Rows from block 11 of a small self-supervised image encoder, named by matrix and row number. Rows with one number belong to one channel. Each number is 128 + 32 x the weight over its row's rms, rounded and kept within 0 to 255. All counts start at 0. Numbers have three digits each.
After each channel's rows are labels from the 100 images, of 14848, where the channel reaches its highest value: "responds to" is what is common among them; "colour at peak" is the nearest of a few named colours to the mean colour under the peak. Only what is clearly more common there than usual is listed. The data: simulated fluorescence microscopy of cells.
# convs1: grouped (6 groups) 3x3 conv (model.blocks.11.convs.1.weight, 192x32x3x3), inputs within the group 0-31, a 3x3 kernel for each
# convs2: expand pointwise conv (model.blocks.11.convs.2.weight, 192x192x1x1, transposed), outputs 0-191

convs1.45:087079081105150106080097073166141174103152117133165139110103153150161146115141122152136195103110115165153115166177191151081117125124159113150118107177096125153121157134134081102088109124139134126151134146154138129148158148149146131098160151111175146183113059117144131150152154143132093125173129164162126157096052067116121140064033046080096078079075087173176184113105129140106167177179176154173171136181155197175191123074145176171191145147148134129137079135097153139128162130142102137108150151155152165164112161120097080123116084086136096117118102090128111131091089096117142126107110120101117127104074125074111106081056119133120122108086124120136179143143143142162149114151146185187192128086130151107157156147156110146106072061085084038100091099071125081083122139129115111111113120103153099162111147133113151126128171168137100109147084118113120072132152088101107112
convs2.45:161219177139137110134135169142192123134087104127071154135137144156156174095223141189148144133131136166108150141099106150129129161181129138179145095158140125104140141115159148162126171118160093130125130133152157112140150133160121120159147166122177129133123183157137185192128120149182132134131166180114116107176084180081165118209153110080129143149086146133128146148172165106158148130170193214200167108159124089141128183094165093108172157101171102126154117154190117202146148132135119117149114064182106094124108148145088175131160155091146127143135128151164139164132093173134117168
responds to: few cells; cells: one or two
colour at peak: grey

convs1.143:121103124189107141142127178123130134142112123108115101190122135195112133156113109129157116178121121162189170122102125117116110177164137062122082148136175105072121109083099173145109164131143084136077101159086127152144074094108173142132128162172136111123104224135148167134140059128242114135130131144178121153154151138118116142067078069118155063085092151029144129077204128098108120150109107177138097158113096180119120194099146163152170111084068046116132176166138200167151086125166093123084177154146049123138155158129128142151147110106164179169115143086134139162125152140127096149160166126102083113177113127143136135166161144154108110159123143106124149125159137094148178096096094095095134199170151122139166126159093124102130101109103098127067092162066111167135162149125138146149135137147156136121141099144141104113114127176153138150079084115092181137107159116116089111
convs2.143:054061186186111184096166146113079078113076126167114120154159059172126138121132073148172094110156149112107107160185126148070154161165117150192176135169146145139152141140128120163064140124153136095153151152146167150133169194186120186146159109164143170124111197126110134101091154104156160143127180156125157153120155139089105157099115149153114105167101153122099144132153145132123164170113110150145098117127157124086097125160142169102124181067094169116062136169089132148138171172130133137180083134110156109100149172106176099111132074138151172145139151081104166079126089095192105151
responds to: cells: three to five
colour at peak: grey

convs1.54:151137140117115124142118127184200189197200214193236184115105124115119119112131113107128125093125133080101134155173172163193166183177181137121134128122116131117110119122119114180146134138112105116095101105093085091079114131125114161135112127120119102118117122109122120119083098109086081106100109112125112117111110102107095115092095108112124122110100109126118117131124123113103113096098092090113099084072077103119127101128109115110109088111105098131118127129108107097097089144128110130110087076090094122118116104099122134105124133123119139110133112101124118095139129121196238183196222202182202161104108098123124115096108103149136136119134124117117121117117120099118130109111099112121111114129133101139141109120133138125125145130136151160153140151163144136135201224209227218236199213197116124092120135097109111085124150135150168169129172131141152143159116146159127144
convs2.54:116117137126138111110125120048133131129081114090255090120087169000084140173125092132129117126143071124132137143132039122161141121124129139132133122107144134124121126144089130103136153128077124135120135127131140138110143139131149121111130106138121111131129127098148159108141151142113121138171112126125149150127152134107121148116131072139118134078110136112132127078143106133114128135104119127094121121139138130122116145156144130133118102141139130099153104129132133114142131136136106132146110153103126136124111121136137104119153149151104124139134102102132143133076115146140136117
responds to: membrane rim; out of focus; few cells; cells: one or two
colour at peak: grey

convs1.87:083122120002072060104137152146172142030134103099144157143080059171094075147063126099132146167100134121146140149124127095105203101150165141124145073129140085115123159140072228105069134130093103114130161070152114132117124152137127138125124153120121130121033143154081086098133159137118173164100112107086138134174118135135129136160113118107048120139118143122110113181121118098134109122150148075186160098160134107132140181131128115133138119119140131068176098134133070130142121095169055113127099118137188109128128150159099119144197086140145152147133144115092090117140126165096073139123082130119080129080116135099115157122128161103132138165109196104134130121074126164064091124105099111135124124148166150141149158108127160074113128076122063102128005170158131153170094136124135119147094121113137147131085142158178152156114126136123067147100114096116157141068088128100077104
convs2.87:179111131000174079126129141131148113152148154146103118024124150116163139122141188173084164145120117143122135088124116173170134136177107100072130179153090111173100158128099097123108092072135058131100151124127105140113118100057165120123131114150132157128151084159173180103097066111127069096160068113135115085133109093162125116100122114046141156097164103132191132135113131139095090092118162175081118138107142124103159099139069113120187170147127152076147036076168134107141094100132150125102126070117095113142089110149118116121161120127121132146131094121132133187128127109093145129
responds to: few cells; cells: one or two
colour at peak: grey

convs1.142:095090152128079154085094133144160135207117177129154142136096088111095110112128097108094120118146109116123086131134123154152142114143087157142139140169115127172191079099061069134024048108090157146113173158097166168098179145166186133143087123112130106067101139048123173041124100144166062167103109101092100102073078115111116125167145139154180100141134139158124088076166012154152109112103100130129087144166106132069093147055164117116109140138093122155067134123107132117115089123085132133091096103109100110097160160133119107087130108101170169100155154122135135097087153140144153153142102132116139126122075075120105087133127112136143141076091093097111121122061127031111082117128118153146142183117123146161078141123102104137102100136132187161093172193101153171096102103108082110101125113124115124105129067152117135130137164122114135098110150093161148138156177104149183143
convs2.142:224145120199156107113120119126080132107115122132122112084111140137149131085091151079130169119143137196128154135107113139123109072108117107146131207165123127131177141103142090128110089101164113113148189153154142157064092115179158148114118087135137110109130094112189094075086151116078149046138010128123133156152109170206093133185141104165093192131130174096135128169087122180117125163120135128122130120138111161108161142142109148153188148104130105109139128093079150116112057126157148130111118096116125129145133061140114213172077113078121126102118137131131090115087161091164097104
responds to: crowded; cells: ten or more
colour at peak: grey

convs1.180:118118096094054091180185173067087072137148166132086109142139124142147151181141144083067089118149134178134163133113122159180126144171151110097076112139115152114164139126134135166183156151161117084105144174144146095127064089067099175117166111186163120160156177181101093105103101096121127118154095136119128101117067099172151175097093089099136130156114135091088076174170171138115108161110135165131158144134106149128108083056088151123146072117108160166161105111105149097124176176159153103151167120139151136148112125131123123119143132096072087131120109123144152163163128157133075121163146146137088117123152122108027089135091113122119124145132114192142179063109074163083082085191190122075078113118131178130177100087102167207149096064086090132097123140136159158187154123142148153098108118157116111137109180105144078141100093121122193130156084126131115098128172098136077146
convs2.180:160108148171191158122126094102087097117015098157144098117136083128142094133117098148117088129113139128099124130145152186091143112127134122140124109158130155105154116139117099092092161120162165141125196243197190140113111126118103096112127105072150122136135106138107179149130161096135144116144136147077121144106173123163164189096131105113155090108117130117104136160145102071124117167100127096091072068140080147126120122091148178135110142149110135124092101066105159072139120159165117128096040092103081035103106113137136086093052061148147142155133110085109168106093172127144111117
responds to: long thin cells
colour at peak: grey

convs1.140:170124138084098165113122099168125112112161148103096111150100171088186140117105141099104114113165158117092111118149139119122114125124105084113120096100044143109095162165098114115121110138142120090098147128082096086119158101092080176161142093120085104154176144066101165134194056133076195165137078108132138168074097162120118131151133145081172068145123113104097104206106109080121148167110153121179158105108128144054156166157094062120115080129154196066101082075137107129155100091168153124159095111155116090096135145142108120155238079117151146142147155095110115173105101086162123111086163174146109122144089159174132128082128130144123117068108188127091085118123140106079152132108161123062128085169183142089129142122109092135179135115108108088090166147099092080089109123152106069127126129143077059144141116085086112120139092117090220176143111145125118121104180124143118116
convs2.140:154132151107142158157112149111128096118067149104162018110144156085130124146025107123187106103113126156134080160162157147076125127120137123130095112128189179135186136160160144163128154143121120166153068189104138115154129114098176135191140116179128162172170188126093164149094131168121142157122164104109188133131128105159156020082163104077139016098093141196157105127068119121083152146099088110091120163144104157171147141167092131147130119211136130133123124098131121134126153106111128127099118170125137144154161140133130127156119135149117113134128173118148111100109199115122116130
responds to: few cells; cells: one or two; long thin cells
colour at peak: grey

convs1.74:085107044043066000096091077090137088051171056085119081128117151152133089118097140163153135166137160148121124106107170095141224151112138175071161149118124136104150097109120140103128098135125150153143157129161136148125122155127117122153161162125142094208110078234172077212135155125078174156097168103118142104177118131123152139150090169114071175160102137141102160169126146155143158111156099102177108097137098156166130111145155130147129140109116132106176126145113137134117158097154135145123143146121150116152155116124158135135181105164156105134088134114093161061091097104162083140151083120162103169159160112152127113132113120133114129176117167106141116116060160120096119107113151132142112184191067148107152148062135115079121109105133136143077151153089138147114161171107161138135143161115109149144115123151159098130149132148162107186141186115122102153082129155103083139
convs2.74:140118149000150073095112180137108121133128110148120116155136110123129101111092155087150145147082148134054087096133140136110123097178153144068156122143098132125034105145131164119131151097122119152095142135112128092132143129034114081097129135161172145107128213148174149145138089148140101139137070147092090108133146142156102124014085172125107070130123068139132160155147142079109141142068159109069111109199104103133110136122069152121147153176139159063156118138149161130099140104154092106112135177085100127102154102141153119115190125089135145132121123143111118141124128075118175173
responds to: few cells; cells: one or two; fragmented nuclei
colour at peak: grey

convs1.14:115123145086093084122090124117086121113131122167107144166165176062136050151117135143093123080115118182139164133079118106095118132110127133163157093144150130112116158092112145090079144130145132145131136107115142168143128086137141135119110094072144155121062018033136174175134116162161168133126141142128153118089178111096141139159168162088115108139109086146149129112114110069114089129164142104124098130121127084100100169162201133121128112139126138153196067125111139170129108130096138157131105122118165132181096121098159204157088150098095106099140120169081096086131109142171178163097125107131119154157139153098112101137104153148178127096140132114133119131148132102129137113146127127089126185158153083100113091097100155144152167126162126065130137124129084067060129128153131129125065088079130168139155146125101111106033084056179171188160119144077046059202149231099125099
convs2.14:100152148144090118101117141140146127101163094094104187083145131121138087117148121113162108144084148085131184119124122181143129146111134146088102144128136132113125098081136188144154145135138135079068071031062078131106115149160118134074115118137056161112141142128111128115109165175135133155155162105153123151133190098140140201071111118140106102110113099044128118117167070095095141064076106198126143138171186145136109159129147115081152128141144172135155132140175138185143125165131084169150188131140172172172067142176162160168107157124147091107172124143170136137144150083147215099
responds to: few cells; cells: one or two
colour at peak: grey

convs1.43:085159121055119087144121149105184086141137152143122155128198107125216167113161161147173110093166142075112119142150133164161157091159104134152114108116071165069184116109147161088157134091119138153127159148170122161127127143111147145081147103166116158136183171161101133100110107099102114097079110081119155126144124134149177118099076073093106065131096125117146088137206164074149102161185157102135143136109080132082112129104142078129055091160108099112087115071082091137122058165094113113109118177122076166137140106103097153079146208136130142119115159101078099078151144148128135093163153116145151138131069058169123120162115124108100113098103109106160115158174120092152088137114148090093104127101122066108088136123107081045079148042123094114082158218137105111122113129087130154123097134105100145114081118124118114087101149086105159107094133094099107092056125079113125136
convs2.43:120141140093093068154103119123091104109114117161114169088118166092089135066128182108133118138109068159122129150173099164119137098145082101133081105153106109145156081139101125107128066110117129121117114132095134100102135127117137105107152107125180175098140118135156152109089127133107146049121072116040060117143151152127126146112149072109145168089132144082132150143151128080121074141182156141098155158072181086203165192136110124086090115123142060152117072119074073073128104143125113159086104081079103138207097160133087144115130127071127135093118117119119102146027088168097149113
responds to: few cells; cells: one or two; membrane rim
colour at peak: grey

convs1.50:073089110107134119125122118157089189120132143155174156168087143127125171174148142119064174110120086122127112170174139110156134098136154170147211172161123067128118171139138168125168141232135179107134121122149127077102085145194119104117077102138169113181181114159190181194127169139126122123153173165161134136171086077101136091113099152129162157157159168121149129089134112160113132128080090116087055126101072187204157146075159155167167115148153109137133103124125119121124051139076160101141134088093095095107143123087126043166169104106158129124119113161155127137119137104122098140148163142129110116162068124130099152132115132176159098120108149127137148122103126125126076085089068139203156160096143142178151139141149213120172122079094149061144134159173192140168110132128122148113164131111190045100149116083127105094101156157133141136141158147123161146146151151100136127
convs2.50:134160153115160132130118127076182106135118100175153165080123116135110201133193173119146118095133106179113156120116198108086081121200135105177121179136109132143164111152144164093139158117121082139131072083119120124163170130082157116136154191113126151107158167110162105151167128134116133161122151159105116153128153197105125166190151160096168172078097094173104110136145147138197135103179173158149111158168104139126147102112163084074163112134127146053118172148112091123105089124139173077188119178191089150160159117154139146169076176162167133122116125172184100100107145123082138193
responds to: membrane rim
colour at peak: grey

convs1.40:104095106129120112141111143119165138166229173120138127109107129122121141120115117119134137092132131109109122109109084108137120083081084113095130155091121143117139122124130188235200159149124091132129121128120137131120117098099135128139113102120135119128133138120143118112100125103116118075113140093139143133151135145156126141125107110121108112121133136126152124146205145131156129113115108121119099119074082088108117131150130143157135117120092114127111127099125110111093092103113108107100130121143113155143118125116138138136144149127144135145128116092133125135165107131185247175249255234200255198129134121119098124115111108123101120127113123145137109128139143125132139118115107131142104130146104134138106128131151116117125102113119135154161133164137125120129117181129145213175109141116123116107112127134114123099121174126170250157118173124126125135120103117145134114
convs2.40:143117145116138103131113099000089171120123119116255109141090136000124118152132130160125122109146026118107114129145002113146140152153121115159150120122143168137139129134082149127142185157121103153129143128150133157096155140131132144142131112150124137140134152087119153100122149110114156158144135110089162134127146139100136126134124074117125130000120132126131088117139130133090113154130138165134119151150140126140126133155147104107113144157154139089136092125160107169130130149086128133140132108117137123111156121112155100122129151128150130110155102132126110133097137053122108138
responds to: membrane rim; few cells; cells: one or two
colour at peak: grey